config = dict(
    model='contrastive audio-text model',
    dataset='struck, bounced, scraped and rolled objects made by modal synthesis',
    train_examples=78125,
    n_mels=64,
    hop_length=160,
    input='log_mel',
    spec_augment=True,
    win_length=400,
    tokenizer='word',
    vocab_size=50,
    loss='sigmoid',
    embed_dim=128,
    encoder_arch='mobilenet_v1',
    encoder_norm='batchnorm',
    encoder_activation='gelu',
    encoder_depths=[4, 8, 4],
    encoder_kernel_size=5,
    encoder_stem='single',
    encoder_widths=[80, 128, 240],
    text_encoder_causal=False,
    text_encoder_width=384,
    text_encoder_layers=6,
    text_encoder_norm='layernorm',
    text_encoder_norm_position='pre',
    text_encoder_activation='gelu',
    text_encoder_mlp_ratio=4,
    text_encoder_head_dim=64,
    text_encoder_fused_qkv=False,
    text_encoder_bias='all',
    text_encoder_qk_norm=False,
    text_encoder_layer_scale_init=0.1,
    text_encoder_parallel_block=False,
    text_encoder_inner_norm=False,
    text_encoder_drop_path=0.15,
    text_encoder_positions='learned',
    init='trunc_normal_002',
    residual_init='none',
    optimizer='soap',
    beta2=0.999,
    lr=0.0024,
    beta1=0.95,
    shampoo_beta=0.999,
    eps=1e-08,
    precondition_frequency=10,
    max_precond_dim=1536,
    one_sided=True,
    adamw_lr_other_params=0.00081,
    grad_clip=1.0,
    gradient_noise=0.3,
    l1_shrink=0.01,
    steps=8900,
    batch_size=256,
    epochs=29.2,
    lr_schedule='cosine',
    final_lr_fraction=0.1,
    warmup_steps=170,
    weight_decay=0.08,
    adamw_weight_decay_other_params=0,
)
Rows from block 2 of the text encoder, named by matrix and row number. Rows with one number belong to one attention dimension. Each number is 500 + 50 x the weight over its row's rms, rounded and kept within 0 to 999. All counts start at 0. Numbers have three digits each. After the name is the row's rms in percent of the matrix's.
# q: attention query (text_encoder.blocks.2.attn.q.weight, 384x384), inputs 0-95
# k: attention key (text_encoder.blocks.2.attn.k.weight, 384x384), inputs 0-95
q.89 096:536516470422588477491482610503524478423601442505390507480500598502506485536471642474550530383496498495508492522392418552496502467513507426505369467465490520540477514472607503512514502530519505498497491519503507542519511498505475612487493392477478535499531504462630501583472486500454473482
k.89 085:497421448371498459512432501496403499511519564614465489404485363501576597546546427464533500487457499424524416484539560430460489508462615501485490464491483507513499464489527484506460501549517525405559482498489519510453502476495425499637523526481509494356404519464619508465515424500463497506
q.90 101:468531492501557488426559493508457441376485464515467533561566455495470371596544465519549491424493569477543489480500427510523521616513423480468529493494480497548528455505516523505498568542434496443588525470504501530493437489490506526520490482496536474490503478638540471492511489467428476661
k.90 094:524515536434487500456429502449573477493483497524499499556505558558493373510539526390563446509499418506515472596431478534548500443565600443476514486511513525467558498563555582512446555478509503444521507556448396526499471461505585436493515543499515480504461441443579410511504523542524592492
q.91 100:494625506512542462501499487491537500402504496423484445500501501510507523463515397505500540500672521491533511565497456397386423486534553491412466526552486484496492521462501495499541487499486516523591531490456467501373407483513478452546372498528508570503498607563506489471442483520649475503
k.91 102:510456499498485437498526472586491495519515503519539503567484556477478518497510588464484395501505515503628484483507495507489482473537550484500546472482486491412490531498533481570380473468421500514505499620481460519498490501549511519480559527534510494480498419494517465515498521545461455506
q.92 098:438431525474458493395509525580464555500519630492493512490516563562476505497541437566496484493415541487493409482503531563557465479489509497545522507502481533482508608592463514503537559496522393565569448485551483536503518473487483445454483477515502519526556422451495482556481493528418543390
k.92 098:515503486578646514427460547574496549537605490534498540269556514487513487495473521498520497542476573479507486511447518674502497503526502573481427470516438499495523476506496516602484441496514433557386514538419580617505506557425384539491542469532482500496521530489483505517545637476508475495
q.93 100:569517579491430455538495418485494506549480475470504534487478504458487486416606576429617473516608510502497507429379572465443505496529518520434517521408484449541470502496491608562511434442529461459496522496482502468499493549511508648417500608546442499487499568499454506504491492485498547491
k.93 096:471540560501441450502450559512467432500477384508413492580499501494505465502466511512400521473449515450542464438502504498520566495491500542494483499474423500502628500484544479511591382406408501577504411521506503544458564517387567516501519550496509474442500527527501465510557509403478481517
q.94 105:463480549508537478500499502471501484467514514467491463519506496571506498517543592510484521498514527584531469644500473471503384551434520519504505507499495588501502547522498486520580478453474505474475510464547358484397469431515497503497553527479472510523509499395444478507488494498561508503
k.94 099:297499500443430548495446492482397464432506449487506501505485408473513613481539438507496410449571525527543420455509490513481540541505482479490552543534541467514492490511483382478505570516495556475464561498584389493502364515579495550508514450458489520530498464583484455440592511525468569435
q.95 095:489573496492530494507451511493500553538573375462540460494497493558476487499497507561485477496492483475535448502564499409492635481579509504547516616445541455444540506500545522464526427593465423506514566582451636451499597503480449518461494504460488472484403379500481478546483519527487585574
k.95 097:482445449538576530536503479499501405443505461523509409512495503636486476501504466444449520470629520567648505383501432483526510548502452495639469590517547517430449392523506584561472456413508518527536466506505453590560524496459544481487530505595464658541470502479492511470504462562533413549
q.96 098:525550509532505534438517457549524533518505503510537469443467589483419581479520468488487527556444486516551551459564500552528651517518535524433494424632476484491530507480534447613500559511534533499589536583512480489473506516590638415477612467549633505513499413503510513429555532521473571478
k.96 100:508429459502635485496487508423444556527412509511515495516510534564482491472507442384557476601544433539460493575556508516512595519435498480538456562481496476428516418480502504601467567444478486468569499518491480503518518491527504498430526565511505492483498573481456423468470508458447501591
q.97 093:506591494462517466417508478551465516485508438554478495541405509444450470452517535490503512537497367520509528498503452512492434496492430504507482511503553497470407473491662498515526488424465444519467502421395477525559560482545508565338543468345464472468327466471512549498479437481513490532
k.97 093:505517488573451488473600479548491447511529498425491525532494545473499469589475564516510501514470510526491508530524548501482500460507494503504434557433495533500497516497498555498524525478478497508593439573498485504474492444522437511488530547502501550510492433493412483466408509524448484527
q.98 097:390505466463514486519520467488528460518489538510476443468529517562606472564524467586546596519490581472532629486536596486577569621493452521494465401535548505476505491521500531497412528432527509602511591488558522482444495450483476492482520477526487499497510514497499497536492507525542495491
k.98 099:476609494534483516531566581596500592502538534546553475477506434489465527537557509544466498500507446436495489537401602507515516478490468488485466497470459511453474529466484505553477477429464525348402493528493465519501523485522488412557512507500516437406602506435543507421456573504440504523
q.99 101:514485567546486612501548471504556509481526610499493527501469526526526489414476475494477512536517500458533515420596501533526516420445570555422582403516428498607499437491494474482489473502492427538452501496528544435444517508530498461460538460531355506419537518509559474514504539500398492521
k.99 103:515566487396551480513575514486600518532496494324366508496494518569489543482499523493494521450518512496493520538346500518502493486495514503479457331538496484505564505456493477533493523655483510392484506487479517499453484638476362762514506515512519522530457494498500537463517460472572489478
q.100 108:546469681513490587493461486502423503507520504487544557529519496631499504533505425502448587530510475491506456487331424506493507488522483506505496635626522675529502462475320494460463417500536524587651506487571544496508519499581506514523486470494556491483521506506484409525398519497354501476
k.100 096:515560496483481503501473488528553507538515401466571390478562530502521494514515521419442523501507420501474569566495452517462501506529488465527515594482490494509523493552555497507616479480474411516499529489483421495445596571529488442554503515414490525502509504506522453516529511421543507512
q.101 101:526526496389458499541513373541598394468501507484482400538498484413379444537527595481360635520558530471456534558504513478501495438491501530450474377507450502523435461501513577495493559522526494465470274489614511517466469426483506478499526520573519542471544406576491504430540430434435611504
k.101 107:521542511534510465410436500519646419501566527384371526467508478473499441507486535453471535459495525490412450505507498597522501569493492500507464500497475559455492479592569463522533517556524487549460506504505524510495493434508521506502543532531545620445488406524474339502522502506545488499
q.102 106:524488620540506511503529579498531482547507544503562482469568496501622467511475517477520494452601521478457528581478622500463490471486451506546549527562546526686509451501511501523421499479473605444503457532475496522493519499495457518491500596440644433479518534492500444493451497581486491501
k.102 105:565493527494513507483543508481489458470502501473495527499503467454500503539427486487465550460468486467504499520460517488489519413588472602467458538500499451534501409486497493488532550519493536599510505496502478494514499580398521488518342497461489537581561519507412468466536475518531494490
q.103 099:624518435468472501593494516481575589420499536563398480507496586587509484497572613512496587495461536491536481511482464511512504500523488447479451488542496512467533525500637487503514491498462503498495544514506439473476501491544513529500466627530636526546608600485490560495477400497538427496
k.103 096:490479486562491494458602528441372445579512414406495501536500457504491618477491497467517496487482474588494451331464556499564523494502478540490495528437504562503526500512609495531640595507492477535479512559499549487499566509542487483497500568571376577497491534506522493474611575487557498597
q.104 103:518510490501446518516540501510476481438517427517560576555593516507461492506497500453470466654501511516512538499422450435479491520432528500488475515383474447467513352478498472341478457588478500498538481538447542553455531602454544487478501503560530495504520577450544516549503459504488511518
k.104 108:435437500474642462490515498489392508529436470485447522432483501559399494572530571522502491480514549455535538409512470447423500495552447529521511576502496536510493490520423489493409469486503545462497587433480447528504532472572548364545526504546540494470493446470523495459590548366487484494
q.105 098:537497458402438499501498626689403460497521486506498503499487534514509471542479444470503441511559502440534498576546456493524488491532481503506511437538512453436532500555502513498532492484479503446485472402520494500473500399524386502435500475474498530446449555499515338568466536511543428454
k.105 097:523531501375518490611495439512504533602511628445433512567511493518528511459416504467475433515504496499578411500525465450507547518400558523533552512424502524464505443488402496569396362488428423498505524504475496513515500496531480461518459499402549485597497502500482391412577517479486487518
q.106 096:480503490483498537524496538477517537496527467497570367497501505446472533540509510509507500527499468582523502570627492534471512461630633494547484458609564450510481522528501405471585478585589488475511433402520613493499498517441536389559484510507612504496495492512350510536466522506464507490
k.106 099:463497488503565506551508509506485446496469503507449446513579445498494463528467529446502500505499485563455499495552524438447513393508369492496544492488528393494353585531476532470405477502450443547493518528448529533549555485509500514458510538501448511494505500529486487505581600520496439533
q.107 100:493446537621433514480521603498509512524455479496498503444581498625470518561496468492395535438503503345516481483482473365500486513531479563512494502625545576500400424500564461495479490492511586506634475425422541512513493564404603517478481527493571551588485554669546613554672631463488513514
k.107 097:648501503441523525640386525557447581473524566437504401507497545502516505460437482485594450500565547453496578490495454504505511485510515391466504508505457475494479402517524508497503520528499505507501501445538512501503470508495509549563466508379492515493441534502497472482500538534452509526
q.108 102:500431445494500501439450509505419521595512546468511505534510520526506503528455392523494498385402592446522520451575491560614507542487521506538497369470396440479550430493486548511577499505485465495500493507503404536523545522411434513490514469488497476470465507509546500451548504507506524497
k.108 089:498505493554459507509441588492504528524495456479539591477499532515513453561492395501415432543499495495465511493530495421513494559506518441501567609440481478517515508466547543449530520429466541505438596471460497556454497492507487496420602520499492539498369437503500505505474431517434499546
q.109 102:500498486527472470507500494511438525589465521502422511420484509456492554463579525414492498532570579476559482495577499560500457564512498480489487539535398544499512595500489584455508502390648528500333513526504503448535526520538481465462495482471523560513608446444594508516503463511475502512
k.109 100:591403548499484492489501520503503534567526498535522662492365575449516494499483547504554505523538455469632537577514488499574500556497507457430487396501376500560533441499462499517551496500519512524509588452578496506494486498466502486609527496468514527499532504404555646517608493318516477485
q.110 101:463448503496491445513514526480496465490478520522480488513463605537526556503498490482496581519477523584490502516486502326475563646508547426454521508499522400488513518504556498507456489497494496493479435496559514499493491462516498482526507456628505542520498549436473497480549579502496512661
k.110 109:517510414432515481503515489508529499600494611521394531427515480488448581516531567517549523507509489510443553500536663609502374465411735517618554549531508492534555501486514495553450513532483442484616546614464498381501550501504467505498454484523449512495484428557495487466495385500510488476
q.111 099:546452359485532517548505423565505459531503523454485499527492553542491489516438392434606457567524544472509534502529433556526494507503486481465522510450587474482509522458485519465580599567429424465577510416508530596531485549453495608536486401522471541495441432618479340487494450514444480465
k.111 095:499497474538585554454535532501476498489520499503502450502521425511395478457504493510463500584432348488463609457577617477592519559498526464510572481593493544474471451543525422555512548507520413549511416569507531550498361494561541485428610404511474508413522479475483497478469510531468554504
q.112 102:494490530420529681513494498515589455520501572511473504588575488582465445503431503533360461463531503452537489432501512575515496484492528492504532507493544607393369497497553590490507498505477465497515497552404531550473548511466514555501434422411510514542549520620403528485568693484438509596
k.112 094:460520500502462506488500426498399522497358462496476505504401493560478393518634502688475548541555492455524538506402500500512550497455592479499493510495533576491510473512529400490504484513466401508457487483497435525472545527508537533467484485560524476573494587564535571535321458473496517481
q.113 095:501488514514517383580499432456498541481536580446478509526502575514558481517457413486450498422516505468460499554381404497506426420518475446507500399520535495493528513483545600477542524469481485488518495495519528521515492570410536500476500553483455501505514473503467517501564511414566484495
k.113 098:449500488488533547419490524582451497534548350504514486498502462482501513527481447492460497494501542433494523497502528508501516433472492509479510413560500406508571539513510523437452524590502471576415501501461502386488481365477520398526462552485465524508467551391494471486508509501557448411
q.114 101:464497315447469432543502515412493530440614494368436493526535484408498491532485498434483510500500499396462513458524483496523500577438493495501527508586516412536551484503530507500499408494587532490473484512531593517520518550407475511525517514529495570492590535384497472387472547491449485566
k.114 108:498499518401522447525454395474516465538490505509446426320580534452507414473598487504574429469375373567571480503472416611447494474537452476508506495501493482364421504482505446506507381483504471502452496493485499489426498434458497561520505492587460510545505526378472383389505522525496496470
q.115 093:489524551487498469461575468477523501503503539436470451497513560482558551499480496599562581467492469428417538508577434478458580475480493485449449456440517424516466480553502493507503430466425383554513555425446510559539475419500505510434597481448623478476494439543533504518500491467597577571
k.115 105:521546591521492497514573517496480465460428558521513558469509518496508512559567500515474481547509528569489497527496510467495494555467521480517511468422581578636582609550486530506502529495451515436447559584510498535513488447478477500566519523564574504512488588435512501517522458507499497513
q.116 095:497482491524488521439394530533458483563473463505611551501354524496577406502470451434552502488526510499585458571496523630505511470554641584413501496512501488401499476464499513599491460628537505567454578609563577429505523480504537457481514520477517498509470510502548427494510583469473375493
k.116 096:459499433551501506506495467496494495498485507477575610491497494514567490419506402498527490499510495501488548502546583495515494466514517522576516439504419508504436508518419557524436515612409515492511512495541499510498492538685563481481559515539431541526483512404512517570500401492425494479
q.117 093:442527524495552422502479490472472478537451496500510510506533352496492454477500501513464496484478460442524497509559516586491504511528504513502516504489509546463490435442550496570480482567505505498504472485514490504506497463535579459460480513489497562561487499490521545477599523540438517469
k.117 099:527504527459490394441534465499473512465651515538497557490621485415475492524498491531525503511696492463491491537547426521500460501602467544511477457490632441527491544441477510473508479516489505382506662472521419430497505573494503497391471520479448496485484332540378657513532529500414420443